config.toml
encoder_arch = "convnext"
model = "contrastive audio-text model"
dataset = "notes from a synthesiser with random patches"
train_examples = 78125
noise_aug = 0.002
time_shift_ms = 100
n_mels = 64
hop_length = 160
input = "log_mel"
spec_augment = true
win_length = 400
tokenizer = "char"
vocab_size = 30
loss = "sigmoid"
embed_dim = 128
encoder_isotropic = false
encoder_norm = "layernorm"
encoder_activation = "relu"
encoder_mlp_ratio = 6
encoder_inner_norm = false
encoder_patch_size = [4, 4]
encoder_conv_stem = false
encoder_depths = [5, 5, 5]
encoder_widths = [80, 160, 320]
encoder_kernel_size = 7
text_encoder_causal = false
text_encoder_width = 256
text_encoder_layers = 6
text_encoder_norm = "layernorm"
text_encoder_norm_position = "pre"
text_encoder_activation = "swiglu"
text_encoder_mlp_ratio = 2.67
text_encoder_head_dim = 32
text_encoder_fused_qkv = false
text_encoder_bias = "qkv"
text_encoder_qk_norm = false
text_encoder_layer_scale_init = 1.0
text_encoder_parallel_block = false
text_encoder_inner_norm = false
text_encoder_positions = "sincos"
init = "kaiming_normal"
residual_init = "none"
optimizer = "muon"
muon_scale = "spectral"
learning_rate = 0.022
momentum = 0.98
nesterov = true
orthogonalizer = "polar_express"
adamw_lr_other_params = 0.0021
max_grad_norm = 5.0
max_steps = 10000
batch_size = 256
epochs = 32.8
lr_schedule = "wsd"
decay_fraction = 0.3
final_lr_fraction = 0
warmup_steps = 500
weight_decay = 0.005
adamw_weight_decay_other_params = 0.05
Rows from block 6 of the audio encoder of a small contrastive audio-text model, named by matrix and row number. Rows with one number belong to one neuron. Each number is 128 + 24 x the weight over its row's rms, rounded and kept within 0 to 255. All counts start at 0.
After each neuron's rows are labels from the 100 clips, of 14848, where the neuron reaches its highest value: "top examples" is what is common among them. Only what is clearly more common there than usual is listed. The data: notes from a synthesiser with random patches.
# fc1: MLP up (encoder.blocks.6.mlp.fc1.weight, 960x160), inputs 80-159
# fc2: MLP down (encoder.blocks.6.mlp.fc2.weight, 160x960, transposed), outputs 80-159

fc1.67 [134 125 125  97 141 116 152 126 172 138 124 165 129 135 173 118 149 129 112 124 107 146 119 144 102 126 137 131 136 149 175 132 118 133 123 165 108 125 155  89 145 142 115 135 118 132 129 150 140 109 129 102 125  92 101 157 129 103 158 110 177 136  88 152 140 131 126 104 109 151 113 104 131 137 135  95 123 175 148 115]
fc2.67 [183 109 121 170 120 139  63 130 100 117 130 114  99  89 128 154 139 100 131 127 126 134 124  76 101 137 113 123 174 107 140 113 105 134  98 141 136 149 106 120 130 167  99 112 109 143 100 140 161 170 137  81  99 105 133 104 126 127  83 128 107 103 128 147 101 125 112 124 126 124 114 152 151 136 111 133 146 127 134 127]
top examples: drive; square; oscillator: triangle; pitch class: B

fc1.316 [131 133  69 132 149  56 139  97 116 120 103 112 140 131 135 126 141 128 131 100  86 101 147 131 132 178 131 161 121 125 147 143 132 156 138 173 125 124 161 115 100 150  81 128 131 124 132 123 150 119 102 138 150 111  89 141 122 128 165 132 149 101 144  89 143 177 126  60 155  89 134 162 116 138 118 115 155  93 117 136]
fc2.316 [142 128 104 151 113 140 104 149 111 158 154 139 133  88 109 125 108 101 151 141  86 127 133 136 125  94 158 169 114 112 124 158 145 124 159 150 101 184 123  97 124 135 103 121 144 150 117 138 136 133 140 111 124 135 131 141 113 138 126 149 159 163 120  65  91 147 107 150 100 136 135 159 180 148 126 103 148 137 118 121]
top examples: inharmonic FM; harmonic FM

fc1.83 [ 97  86 128 137 154 137 163 124 134 113 127 130 135 133  52 123 132 199  90 113 149 129 153 130  96 141 147 150  90 110 112  94 125 152  91 143  94 126 141 149 140 135 178  92 120 128 109 125 152 147 107  99 152 125 130 124  98 149 128 140  88 171 141 126 145 149 112 123 135 137 139 119 110 136 114 133 144 149 139 146]
fc2.83 [127 128 125 150 142 106 135 151 103 112 122 113 117 134 122 140 160 137  97 128 133 124 124 175 123 109 161 131  85 121 111  91  60  57 125 146 112 128 134 171 124 168 115 127 136 107 116 179 127 139 130 134 115 100 116  93 151 144 172 142 125 172 121 160 158 128 146 100 107  96 156 155 156 135 180  97  77  97 109 114]
top examples: resonance; filter opening; hard sync

fc1.55 [126 123 154 135 114 106 126 151 154 157 157 122 109 120 117 129 149 150 126 103 123  77 115 126 131 106 119 138 147 131 129 160 183 122 128 159 129 117 149 170  78 130 110 113 116 110 159 151  80 133 118 120  90 139 103  55 114 103 151 143 151 163 176 178  74 136  98 142 104 132 139 133 107 156 147 138 132 119 163 123]
fc2.55 [168 138 130 130 121 174 115 141 124  87 134 102 124 126 117 117 146 123 155 124 120  92  81  66 145 155 110 126  90 154 114  62 150 153 125 122 107  98 136 146 149 117 152 142 132 118 112 133 159 149 130 120  95  81 110 134  76  75 100  96 164 129 169 117 144 108 141 165 129  97 139 121 188 123  91 142 108 119 119  95]
top examples: filter closing; high-pass

fc1.156 [143 138 134 149 103 127 156 174 143 153 148 120  99 148 154 133 126 153 183 142 116 134 135 156 126 122 161 176 134  94 102 123 114 121 130 136 133 135 152 143  71 135 130 115 108 125 114 127 127 101 141  88 121 157  82 148 131  87 109  95 125 114 153 162 110 130 129 166 165 111 152 121 125 120 149 137 149  98 119  76]
fc2.156 [151 104 124  57 115 126 167 125 171 108 117 115 141 119 147 124 161 145 160  67 121 104 119 125 171 165 108 128 117 141 135 136 121 119  93 106 129 130 159 128 155  97 128 154 141 179 164 169 140 112 117 129 113 140  95 146  93 181 117 133 150 124 135 144 130 129 144 163 152  58 155 116 191 156 102 132 136 146 134 104]
top examples: filter closing; resonance; pluck

fc1.43 [175 175 109 126 130 127 145 152 149 143 140 164 133 121  90 116 117 141 131 131 132 112 111 104 113 146 132 141 105 146 168 155 146 161 175 159  87 123 130 167 133 156 148 123 113 200 102 115 118 106 111 135 135 146  94 143 107 109 184 125 149 115 118 160 153 151 115 101  99 157 141  56 115 134 119 171 155 135 136 115]
fc2.43 [ 86 111 111 139 119 156 107 104 116 134 143 158  85 134 164 119 167 156  70 168 112 108 127 116 121 138 124 153  60 111 149 127 102 132 132 164 122  94 140 110  89  91 151 154  85 160 123 138 117 139 124 103 147 141 164 123  85  78 140 160 105 124 131 132 126 110 170  90  98 101 149 122 126 119 134 104 115 128 116 202]
top examples: hard sync

fc1.546 [142 126 171 110 123 136  88 121  90 154 131 137 146 142 153 175 134 160 131 121 143 135 103 122  93 116 105  85 153 176 100 133 154 106  84 150 147 121 141 115 124 158 142 144  93 132 159 114 130 113 183 147 141  90 116 124 146 121 133 141 120 127  93 123 156 116  93 122 164  95 119 142 137 122 128 143 115 148 165 140]
fc2.546 [128 154 113 126 170  99 101 118  87 120 147 123  99 152 142 170 138 135  94 139 128 106 154 130 163 127 125 126 158 121 108 126 111 174 125 136 138 142 144 111 153 106 114 143 122 145 151 128  77 166 114 113 146 150 105 123 140 141 143 131  94 130 112 154 129 117 112 129 118 132 113 118 121  74 164 126  70 127 101 147]
top examples: bass register; harmonic FM

fc1.487 [ 68  87 138  93 147 126 115 157 165 167 114 136 116 168 146 128 122 158 137  79 149 145 142 134 120 101  99 125 145 123 123 121 117 135 125 117 131 102 125 167 154 126 126 128 134 109 101 173 161 123 210 159 137 117 110 119  73 100 162 131 107 155 174 140 157 124 123  94 127  82 138 117 105 104  91 128 107 144 119 125]
fc2.487 [ 92 155 102 122 124 101 120  96 110  94 117 105 124 134 105 110  97 167 101 150 131 146 105 152 100 107 119 146 150  99  75 134 142 162 119 131 130  97 113 140 117 151 133 125 114 112 150 164 131 133 132 140 167 140 138 143 112 152  90 143 120 130 184 152 104  99 127 122 109  94 114  97 120 135 106 112 117 121 106 163]
top examples: resonance; hard sync

fc1.84 [121 131 130 169 125 101 111  73  89 130 111 132 150 111 128 152 149 133 122 139 109 127 116 121 147 192 162 142 115 110 104 129 138 150 109 153 110 134 110 105 121 130 129  74 112 131 131 113 127 102 140 111 137 149 148 141 136 116 208 127  93 105 122 155  98  90 126 169  72 119 141 102 122 156 142 128 134 125 115  81]
fc2.84 [140 133 106 111 122 163 124 173 107 112 147 150 141  81 138 121 131 129 110 105 109 129 128 138 132 186 165 106 125 164 132 136  86 127 178  96  78 115 126 152 159 109 121 147 103 144 131 134 114 123 108  66 142 142 108 172 147  94 159 128 170 139 177  98 122 135 129  88 138 112 146 127 103 110 143 137 137 114 117 112]
top examples: text has "register"; text has "bass"; ring modulation

fc1.9 [124 161 123 131 138 109 132 153 117 137  99 161 124 125  91 121 149 151 130 127  54 135  99 109 122 139 140 130 123 141 135 167 144 136 151 110 137 139 135 152 114 167 140 151 117 137 130  83  97 157 125 157 140 141 127  84 121 102 131  88  80 129 139 115 135 127 104  62 108 140 139  93 116 140  98 143 186 150 148 113]
fc2.9 [ 82 112 123 133 122 143 130 103  97 152 136 156 134 157 142 145 129 152 107 136  98 142 131  71 116 151 150 108 154 114 106 177 165 158 114 163 151 162 148 128 126 139 146 102 132 133 111 126  94 154 125 131 134 162 130 155 132 137 129 141 120 125 148 151 168 145  96 111  97 113  89 148 124 140 141  93 162 109 131 145]
top examples: inharmonic FM

fc1.459 [124 149 148 132 148 134 136 111 100  97 131 104 139 140 163 156 135 105 111 120 117 122 141 103  92 118  86 139  78 137 178 126 147 123 105 124 132 143 140 170 173 187 138 119 105 118 142  88 106  97 117 143 136 171 113 139 122 125 175 189 114 121 112 124 104 107 134 143 120 149 139 131 127  95 142 114  61 134 139 127]
fc2.459 [177 142 140 134 102 145 124 123 116 146 150 101 147 155 111 148 121 106 114 146 129 128 127 149 145 150  93 106 123 144 116  95 136 127 137 151 104 133 114 152 126  77 129 124 126 137 158 161 158 146  94 146 124 161 124 129 121  78 164 155 165  95 122 133 128 142 123 136  92 132 147 131 132  76 112 138 179 120 135 147]
top examples: filter closing; resonance; high-pass

fc1.388 [127 119 102 142 102 127  80  82 128  78 100  96  97 140 113  93 114 138 113  81 112 109 148  97 137 121 128 162 129 109  96 132 136 168 116 139 145 164 111 145 119 122  98 119 109  99 144  88 117 153 163 112  99  86 149 108 141 146 160 130 112 110 130 138 101  98 133 170 142 176 142 106 127 154 118 131 139 164 133 148]
fc2.388 [139 144  58  99 126 136 129 125 138  82 150  85 146 123 138 107 151 160 141 140  88 113 104  93  94 127 150 142 112 135 105  90 152 146 145 135 120 112 108 134 111 139 144 115 116 133 106 126 121 165 136 155 146 132 154 127 182  96 154 161 164 125 134 158 118 151 110 150 102  97 141 138 110 119 153 144 122 140  68  94]
top examples: resonance

fc1.331 [113 113 111 180 176 139 133 103 132  73 116 124 107 133 130 139 178 121 144 141 113 154 129 122  82 187 144 173 153 116 117 102 112 129 189 125 163 147 175 148 174 114 151  80 120 131 115 150 149 120 113 111 107 131 162 137 108 129 142 139 114 145 140 141 120 124  94 117 131 133 145 123 151 126 149 118 176  96 119 162]
fc2.331 [119 134 118 110 106  84  89 148 128 169 106 123  87 105 119  95 126 112 151 165 145 121 135 116 148 114 129 114 122 100 167 116 121 143 160 101 124 117 103 127 125 124 149 123 118 170 161 145 101 100 136 151 142 145 101  97 109 103 129 104 129 148  96 130 170 160 132 110 116 153 129 135 110 116  75  88 107 104 144 197]
top examples: bass register; low-pass

fc1.576 [ 87 118 129 135  54 120 158  99 121 143 152  93 116 129 139 118 174 136 118 124 113 144 152 138 126 105  92 106 142 100 133 152 182 121 113 127 113 114 109 132 112 119 119 131 113 138 113 168  96 132 120 140  95 135 144 149 152 142 107 113  93  89 103 143  99 136 165 177 117 162 133 149 105 140 111 128  81  88 127 145]
fc2.576 [103 126 120 152 113  95 103 133 132 113 136 119 111 113 125 146 143  84 123 134 111 129 117 110 113 153 138 142 135 110 118 138 144 131 141 181 102 101 119 126 128 119 154 116 138 138 149 104 110 180 108 132  74 129 122  70 117 150 145 123 149 143 127 120 152 131  98 119 151 166 123 164 121 153  76 133 128 114 111 110]
top examples: notch; echo; filter opening

fc1.166 [113 119 132 128 149 135 121  95 127 160 136  88  95 103 121  97 154 124 139 148 142 170 130 151 132 105 140 122 135 141  80 139 152 101 161 137 135 145 128 155 106 118 131 137 126 143 143 136 134 118 133 111 144 152 113 145 123 106 158  74 115 143  83 138 152  78 141 141 166 169 150 132 117 153  99 105 145 116 104 139]
fc2.166 [130 129 151 120 115 117 100 129 132 138 140 141 138 103 134 109 122 125 169 102 151 141 113  76  75 152 153 148 132  62 175 156 148 100 161 146 158 117 181 169 149 177 124 140 156 104 144 149 141 158 158 175 130 122 126 143 107 123 138 109 108 116 142 134  94 140 134 107 108 164 173 100 101 120 126  94 120 131 118 141]
top examples: filter closing; resonance; oscillator: harmonic FM

fc1.64 [126 113 125  98 153 139 103 146 152 105 108 158 130 124  98 122 135 141 113 145 130 106 161 127 126 113 153  75 144 183 162 132 142 137 118 114 122 120 110 123 134 160  89 109 129 133 145 187 101 129 132 135 139  77 148 124 115 141 120 112 113 156 126 160 151 106 154 146 104 128  98 171 119 130 115 142 161 114 186 134]
fc2.64 [127 122 157 133 121 156 144 134  83 141 137 165 147 165  94 138 168 147 173  99 132  88 155 100  93  94 127 112 109 115 109 119 144 169  85 114 130 107 137 101 116  91 187 150 114 111  93 124 142 123 101 138 145 130 120 109 109 101 146 110 138  75 149  93 124 105 144 135  85 153  90 116 187 141 116 125 113 131 135 107]
top examples: echo; bass register; hard sync

fc1.450 [137 147 108 124 113 102 146 129 146  93 146 103  90 138  98 141 104  94 104 131 143 112 120 124 126 110 158 130 117 117 107 140 148 143 147 120 103 105 115 147  95 112  96 124  75 155 110 114 138 125 119  92 183  84 163 132 153 163 149 130 110 132 149 107 114 109  97 107 147 133 140 108 125 125 125 100 143 180 150 109]
fc2.450 [152 141 160 145 182 115 145 121 152 145 141 114  97 142  93 118 117 121 128 133  95 135 105 124  98 146 132 128 130 121 173  87 126 131 127 156 121 110  92  83 108 168 101  80  68 150 117 132 123 147 102 131 109 135 122 164 116 122 163 146 135 134 145  99 184  93 152  88 108 109 176 140 133 124 116 114 171 114 130 134]
top examples: filter closing; resonance; glide; text has "register"

fc1.699 [137 162 122 108 126 127 135 174 127 110 124 139 129 174 109 143 113 155 149 142  79 132 150 105 120 156 121  85 122 149 144 140 150  93  83 171 165 113 135 122 108 110 115  56 140 139 123 135 114 124 147 109  76 108  77 130 109 139 112 152 117 126  92 124 122 149  92 117 136 139 130 165 108 112  65 113 105 170 155  93]
fc2.699 [125 179 139  99 144 102 139 141 149 128 136 128 122 147 128 159 118 103 142 135 138  99 126 116 109 133 141 168 119 129 139 117 136 122 127 114 116  89 134 157 110 127  99 107 106 123 161 123 125 128 144 142 131 155 168 111 156  66 115  63 125 108 137 154 121 137 118 127  75 127 115 137 163 132 100 139 127 140 145 115]
top examples: text has "register"; text has "bass"; hard sync

fc1.655 [154 125 161 125 104 122  94 130 129 182 126 136 134 114 144 105  78 143 127 120 127 143 107 163  99  94 170 133 149 161 139 116 128 130 179 105 120  91 148 136  82 120  88 106  95 133 134  93 170 161 132 113 118  77 107 132 117 141 132 147 146 125 131 169 167  71 111 145 116 136 131 161 126 104 118 118 119 164 116 129]
fc2.655 [152 149 138 150 131  90 125  69 138 125 127 147 120 136  98  97 105 112 106 137 156 141 114 129 121 133 131 110 146 103  59 151 153 155 137 143 152 163 148 158 135 162 133 149 151 125 116 131 100 108  91 118 119 127 101 109 123 140 163 127 149  90 144 153 112 101 100 126 109 148 167 157 152 101 119 133 130 141  99 125]
top examples: filter closing; notch

fc1.744 [108 126 139 121 180 165 151  98 116 122 154 180 137 107 135 137 104 134 122 118 103 100 149 113 128 120 174 124 103 137 194 123 127 159 151 116 112  95 142 141 106 156 119 115  93 156 151 118 126 125  94 114 133 114  79 155 106  87 124 151 143 134 137 131 172  86 133 108  92 186 126  75 125 143 142 148 140 137 114 168]
fc2.744 [128 143 105 104 145 129  72 145  96 110 138 122 139 137 120 109 133 111 133 105 130 134 136  88  74 149 130 140 166 117 132 171 126 107 128 149 159 109 122 141  90 127 143 113 110 137  93 108 135 126 116 108 122 105 135 119 146 139 137 115 128 178 119 173 118 171 157  99 111  97 110 139 119 119 122 125 116 121 101 165]
top examples: hard sync

fc1.76 [117 153  92 130  87 141 134 133 119 144 151 111  47 107 136 140 100 109 108 130 114 144 132 124 102 132 146 150 126 152 134 154 133 121 133 124 124 109 139 184 129 136 152 108 138 137 140 103 142 129 108 161 162 141 113  81 131 130 145 104 139 145 124 137 117  80 102 112 144 118 125 127  68 157 133 119 129  78  83 130]
fc2.76 [119 146 103 182 142 142 169 122 121 132 121 129 172 136 152 155 158 120 142 113 114 127 106 126 125 114 134 145 118  69 165  86 131 103 139 130 153 125 150  90  89  94 175 127 108 123 161 110  80 103 131 138 158 117 123 134  97 195 107 107 181 129 138 135 114 112 111 123 123 116 118 185 118 127 167 146 115 125 118 104]
top examples: hard sync; vibrato

fc1.347 [189 113 151 139 102 156 154 137 120 155  59 105 120 167  94 119  90 132 151 143 132  97 133 130 136 109 113 121 138 162 117 118 134 136 116  86 155  96 128  95  91 103  99 126 171 118 116 111 178 142 140 187 125 149 115 154 120 160 123 123 144 113 129  85 130 100  98 141 137  94 123 152 134 110 136 133 117 160  89 147]
fc2.347 [179 186 149 119 160 130 111 116 131 154 137 126 169 110 122 151 133 119 125 145 160 158 137 132  83 138 167 131 112 153  77 166 114 150 158 106 156 151 105 123  96 123  91 137 136  92 133  66 149 132  86 105 141 109 119 167 120 105 147 173 115 179 140 144 107 102 120 126 138 139  98 148 140 155 135 154 133  94 126 122]
top examples: echo

fc1.688 [112 104 121 132 138 167 119 127 162 187 127 105 108 138 101 120 142 127 143 120  99  77 132 161 131 151 110 127 135 123 130 102 124 138 136 160 120 155 130 118  79 142  91 162 120 140 127 136 133  75 143 120  91 136 128 144 182 118 123 151 139 129 177 148 108 120  74 175 111 139 143 128  64 108 102 125  93 107 127 139]
fc2.688 [168  98 118 147 164 160  89  79 150 155 114 108 136 102  89 131 116 170 155 126 116 120 104 126 102 178 110 169 123 129 141 110 163 150  99 117 123 116 148 109 148 165 144 137 108 135 146 149  75 119 141 149 133 125 127 143  76 124 162 142 124 100 108 143 137 135 104 167  98 155 143 144 161 111  88 168 129 115  94 127]
top examples: resonance; filter closing

fc1.209 [ 87 160 116 126 159 125 110 158 127 105 116 108 163 108 113 148 176 143 161 104 124 136 179 142 115 143 142  96 153 148 142 106 134 165 103 104  98 126  81 138 131 159 116 139 145 142 101 139 129 102 129 126 107 101 154 147 125  86 112 108 126 157 130 136 127 130  90 134 107 117 142 160 138 106 124 140 137 139 169  99]
fc2.209 [141 109  87 113  97 136 116 102 112 158 154 104  96 132  86 152 127 141 144  60 133 105 141 135 137 139 129  97 131  97 115 101 146 145 125 164 112 154 119 120 126 154 127 137 106 122 128 124 130 158 107 114 157  80  98  98 112 111 123  99  96 152 145  89 111 126 132 123  97 132 138  89 146  96 147 153 104 144 106 148]
top examples: notch; ring modulation

fc1.288 [141 105  96  92 107 161  96 116 141 127 114  96 149 107  80 106 122 161 142 150  94 104 136 148 121 104 140 144 114 163 113 131 139 120 153 133 113 120 120 130 110 145 141 139 133 130 115 186 104 109 119 134 148 182 140 130 146 132 102 135 136 106  84 130 113 101 138 168 114 129 126 126 138 139 121 129  94  85  98 127]
fc2.288 [173 150 130 187 140 123 134 111 122  80 158 124 114 108 169 126 168 140 176  96 103 122 150 134 159 116 121 113 127 108 150 113  78 131 176 131 123 165 105 132 145 121  91 164 122 140 102 133  99 144 140  95 106 132 132 152 110 152 138  96 104 129 110 132 163 142 139 118 121 139 126 100 122 145 156 105  82 118 134 101]
top examples: echo; narrow pulse

fc1.452 [116 128 112 132 134  75  83 166 147 166 114 160 135 133 161  87 132 139 157 107  80 126 117  74 131 148  88 154 110 135 156 150 127 159 128 133 164 120 153 111 125 154 110 156 123 126 163 125 135 171 125 143 127 116  73 146 105 120 136 138 122 149 145 135 163 141 105 129 142 158 147  91 102 111 149 181 132 133 110  69]
fc2.452 [131 110  79 163  77 140  99  99 143  91 156 135 135 145 141 140 147 106 136  93  91 107 142 144 128 148 114 136 116  86 159 148 108 144 154 109  92 173 125 103 116 127 167  93 150 129 132 138 121 157 139 126 135 140 145 123 151  84 106 112 113 120 167  99 119 140 103 143 117 174 113 150 175 114 135 152 156 128 130 151]
top examples: inharmonic FM; ring modulation

fc1.438 [115 125  89 158 106 154  75 161 139 128 139 117 106 164 140 103 162 159 132  99 119 132 129 130 113 136 112 115 143 110  73 105 134 103 133 117 154 116 177 139 118 152 116 161  90  96  99 120 174 128 114 140 111 125 185 133 143 109 125 126 131 151 102 154 129 157 156 147 115 129 159 187 110 125 139 141 136 141 160 212]
fc2.438 [124 115 113 142 159  86 138 122 158 123 129 144 116 122 127 145 125 143 166 106 133  87 133 147 132 130 130 106 128 182 141 154 105 124 133  65 105 143 120 101 106 151 145 103 133 115 151 166 161 138  99 119 111 179 138 122 123 142 164 150  91 119 147  65 180 131 114  99 136 172 115 139 150 155 137 123 130 128 132 133]
top examples: bass register; vibrato; triangle

fc1.604 [157  96 177 120 112 120 135 113 108 143 102  91 107 131 166 113 115  86 134 151 105 147 138 180 119 144 132  92 130 158 160 117 140 129  61 169 163 136 107 106 162 128 114 111 112  89  98 139 139 128 144 144 102 188 131 129 153 120 120 109 103 114 110 139 112 147 110  94 113 115 103 142  91 141 118 163 138 136  82 152]
fc2.604 [139 114  78 114 119 146 127 133 154 136 121 152 116 137 121 151 149 131 146  97 121 180 124 135 126 105 107 153 182 106 127 149 152 142 121 125 111 126 122 135 118 136 139 117 144 175 125 140 170 106 134 142 130 152  81 132 104 103 160 160 123  95 141 112 170 119 141 132 160 160 150 119  84 149 121  78 102 174 133 126]
top examples: drive; tremolo; hard sync

fc1.339 [ 93 125 130 172 120 155 104 155  96 111 124 112  92 188 136 122 116 125 106  80 141 159 131  81  90 141 113  83 113 158  86 140 143 116 154 125 112 110 130 127 104 101  97 102 170 123 123 126 118 151 144 161  60 100 134 136 125 161 137 121 178 162 113 153 112 141  96  99 158 176 130 123 135 109 112 126 140 121 173 116]
fc2.339 [112 170 153 145 108 102 126 135 141 181 150 101  93 163 134 110  98 125 161 152 160 107 130  99 151 128 147 127 173 103 146 120 149  96 130 160 119 147 104 107 156 172 115 199 101 110 143  99 134 107 143 148  87 146 139 144 149  92 113  92 139  92 148 119  97 134 103 131 110 103 137 151 183 129 102 131 146 124 139 129]
top examples: text has "register"; text has "bass"; hard sync

fc1.229 [151 151  41 139  96 169  87 143 119 164 117 127 130 123 124 140 143 134 130  92 131  92 106 110 109 113 128 140 124 179 101 122 114 153 116 131 145 131 171 147 125 149 185 120 134 137  99 166 119 154  97 129 113  91 113 144 154  93 129 147 134 156 105 142 137 154 136  99 167 140 134 105 139 143 118  88 111 124 137 145]
fc2.229 [198 143 125 117 141 141 141 111 114 100  87 120 129 166 156 143 137 144 143 105 162  97 120 131 135 127 167 118 106 190  91 113 112 165 104  83 107 120 131 105 124 129 123 127 120 151 113 151 104 185 148 121 106 151 144 130 119 140 145 169  96 108 179 124 116 132 128  92 144 117 160 135 121 164 160 109 142 170 134 156]
top examples: bass register; vibrato; triangle

fc1.550 [159 120 147 173 146 163 122 106 110 143 123  78 138 122 132  89 148 129 142 141 173 140 143 139 124 123 122 104 117 129  74 147 137 124 132 166 102 154 130  93 118 107  95 129 124 139  87 103 113  83 151 140 133 138  91 143 139 108  81 128 142 127 161 121 110 151 167 139 123 103 160 103 101 151 139 121 128 140 134 112]
fc2.550 [141 133 141 109 122 156 167 139 165  70 145 130  84  94 126 148 137 135 173  87 142 152 118 124 152 120 147 136  79 151 135 118 107 139 103  73 103 180 136 141  97 126 100 130 140 137 128  98 144 128 101 145 146 131 127  89 123 163 120 139 181 136 156 127 169  73 167 108 149 111 125 129 139 151 128 142 146 120 134  98]
top examples: drive

fc1.188 [106 162 132 136 134 114 144 106 144 149 130 148 133 131 156  87 141 106 173 113 133 130  95 110 100  90 133 171 159 107 126 142  93 173 149 104 135 128 141 109 140 167 108 113 157 202 137 141 119 128 116 110 128 138 169 122 110 138 113 116 153 173 111 134 125  95  90 136 122 104 148  76 137 125 174 107 152 110 111 169]
fc2.188 [ 95 179 121 131 136 133 152 164 133 142 106 144 127 115 150  94 151 119 148 148 157 112 136 122 133 189 139 116 135 132 134 102 144 145 121 120 145 121 126 133  96 104 116 104 111 133 121  96 125 123  81 154  85 102 106 149 123  88 122 158 112  98  95 119 159 147 104 138 136 103 144 151 130 145 111 109 140  97 144 140]
top examples: notch

fc1.399 [140 161  88 158 133 143  71 109 128 130 117 141 145  97 101 103 134 133 138 130 107 127 139 143 114 130 149 176 132 116 115 164 137 149 152 138  72 151 106 110 132 148  92 126  89 139 147 132 155 125 116  91 169 122 129  96 112 105 133 149 157 119 128  94 127 154 159 115 128 111 145 114 112 132 139 133 107  80 164 146]
fc2.399 [ 74 128 132  99 103 117 149 135 103 122 105 138 131 137 158 134 160 123  98 137 132 119 102  32 158 120 141 128 131 106  94 170 140 160  84 155 132 139 136 127 134 175 130  88 142 143 117 126  83 123 123 128 139 158  90 146 139 152 133 157 105 132 143 103 153 183  81 114  97 112 122  96 155 135 160 116 124 145 123 145]
top examples: text has "register"; text has "bass"; ring modulation

fc1.707 [155 138 138 126 117 115  78 107 105 100 120 108 129 116 158 156 127 118 131 141 106 132 109  99 135 171 118 129 144 102 129 125 145 213 126 169 135 109 139 140  79 124  92 140 129 181 135 139  76 152  95 108 135 161  97 163 144 165 121 139 125 150 101 155 104 140 113 133 107 119 136 123  86 118 131 118 176 107 123 213]
fc2.707 [158 106 154 101 104 149 124 161 123 122 154 134 101 127 102 101 131 134 120 163  87  90 127 117 127 128 152 174 107 115 130 134 127 121 173 123 139 121 127 126 145 124 125 162 140 186 110 113  98 138 109 116 117 139  98 114 146 142 181 121 156 135 112 149  97 136 129 103 135 172 123 121 124 147 136 120 141 108  93 128]
top examples: drive; saw

fc1.767 [117 129 144 139 103 109 181 146 140 151 135  95 132 159 101 136 107 125 131 124 111 100 138 140 133  79 132 118 116 141 166 107 185 122 117 167 143  96 123 136 135 101 150  93 144 115 123 126 134 102 124 154 121 116 111 128 126 150 150 138  99 145  99 126 150 120 124 132 108 131 120 106 144 116 130 133 147 100  82 153]
fc2.767 [134 145 121 132 115 141 103 125 105 140 132 118 168  93 106 150 126  79 167 165 127 149 145 109 171 101  91 121 116 119 110 143 101  90 174 147 149 109 126 128 134 138 120 156 170 126 115 120  88 136 132 142 153  99 132 100 154 102 133 137 121 139 111 162  92 101 118 120 174 124 127  99 109  97  93 192 118 173 169 122]
top examples: echo; pluck; narrow pulse

fc1.233 [122  98 158 146 131 112 121  85 133 103 154 110 136 124 127 130 120 118 135 140 145 109 136 138 110 114 108  88 122 132 123 139 131 112 112 130  97 131 114 187 152 132 116 129 121 112 127  86 130 126 119 116 102 122 183  83 133 125 147 111 123 101  99  75 119 119 154 118 132 111 147 137 118 107 122 172  84 219 170 116]
fc2.233 [130 102 138 123 137 132  92 116 148  83  82 153 121 126 114 110 116  96 114 153  88 111 123 109 129  78 129  94 175 167 113 122 118 155 169 180 137 131 107 108 157 116 104 159 119 125 130 115 127 152  99 154 143 113 131 124  96 123 122 157 140 160 119 117 156 143 126 119 153 140 106 173  86  79 189 132 147 131 122 124]
top examples: echo; low-pass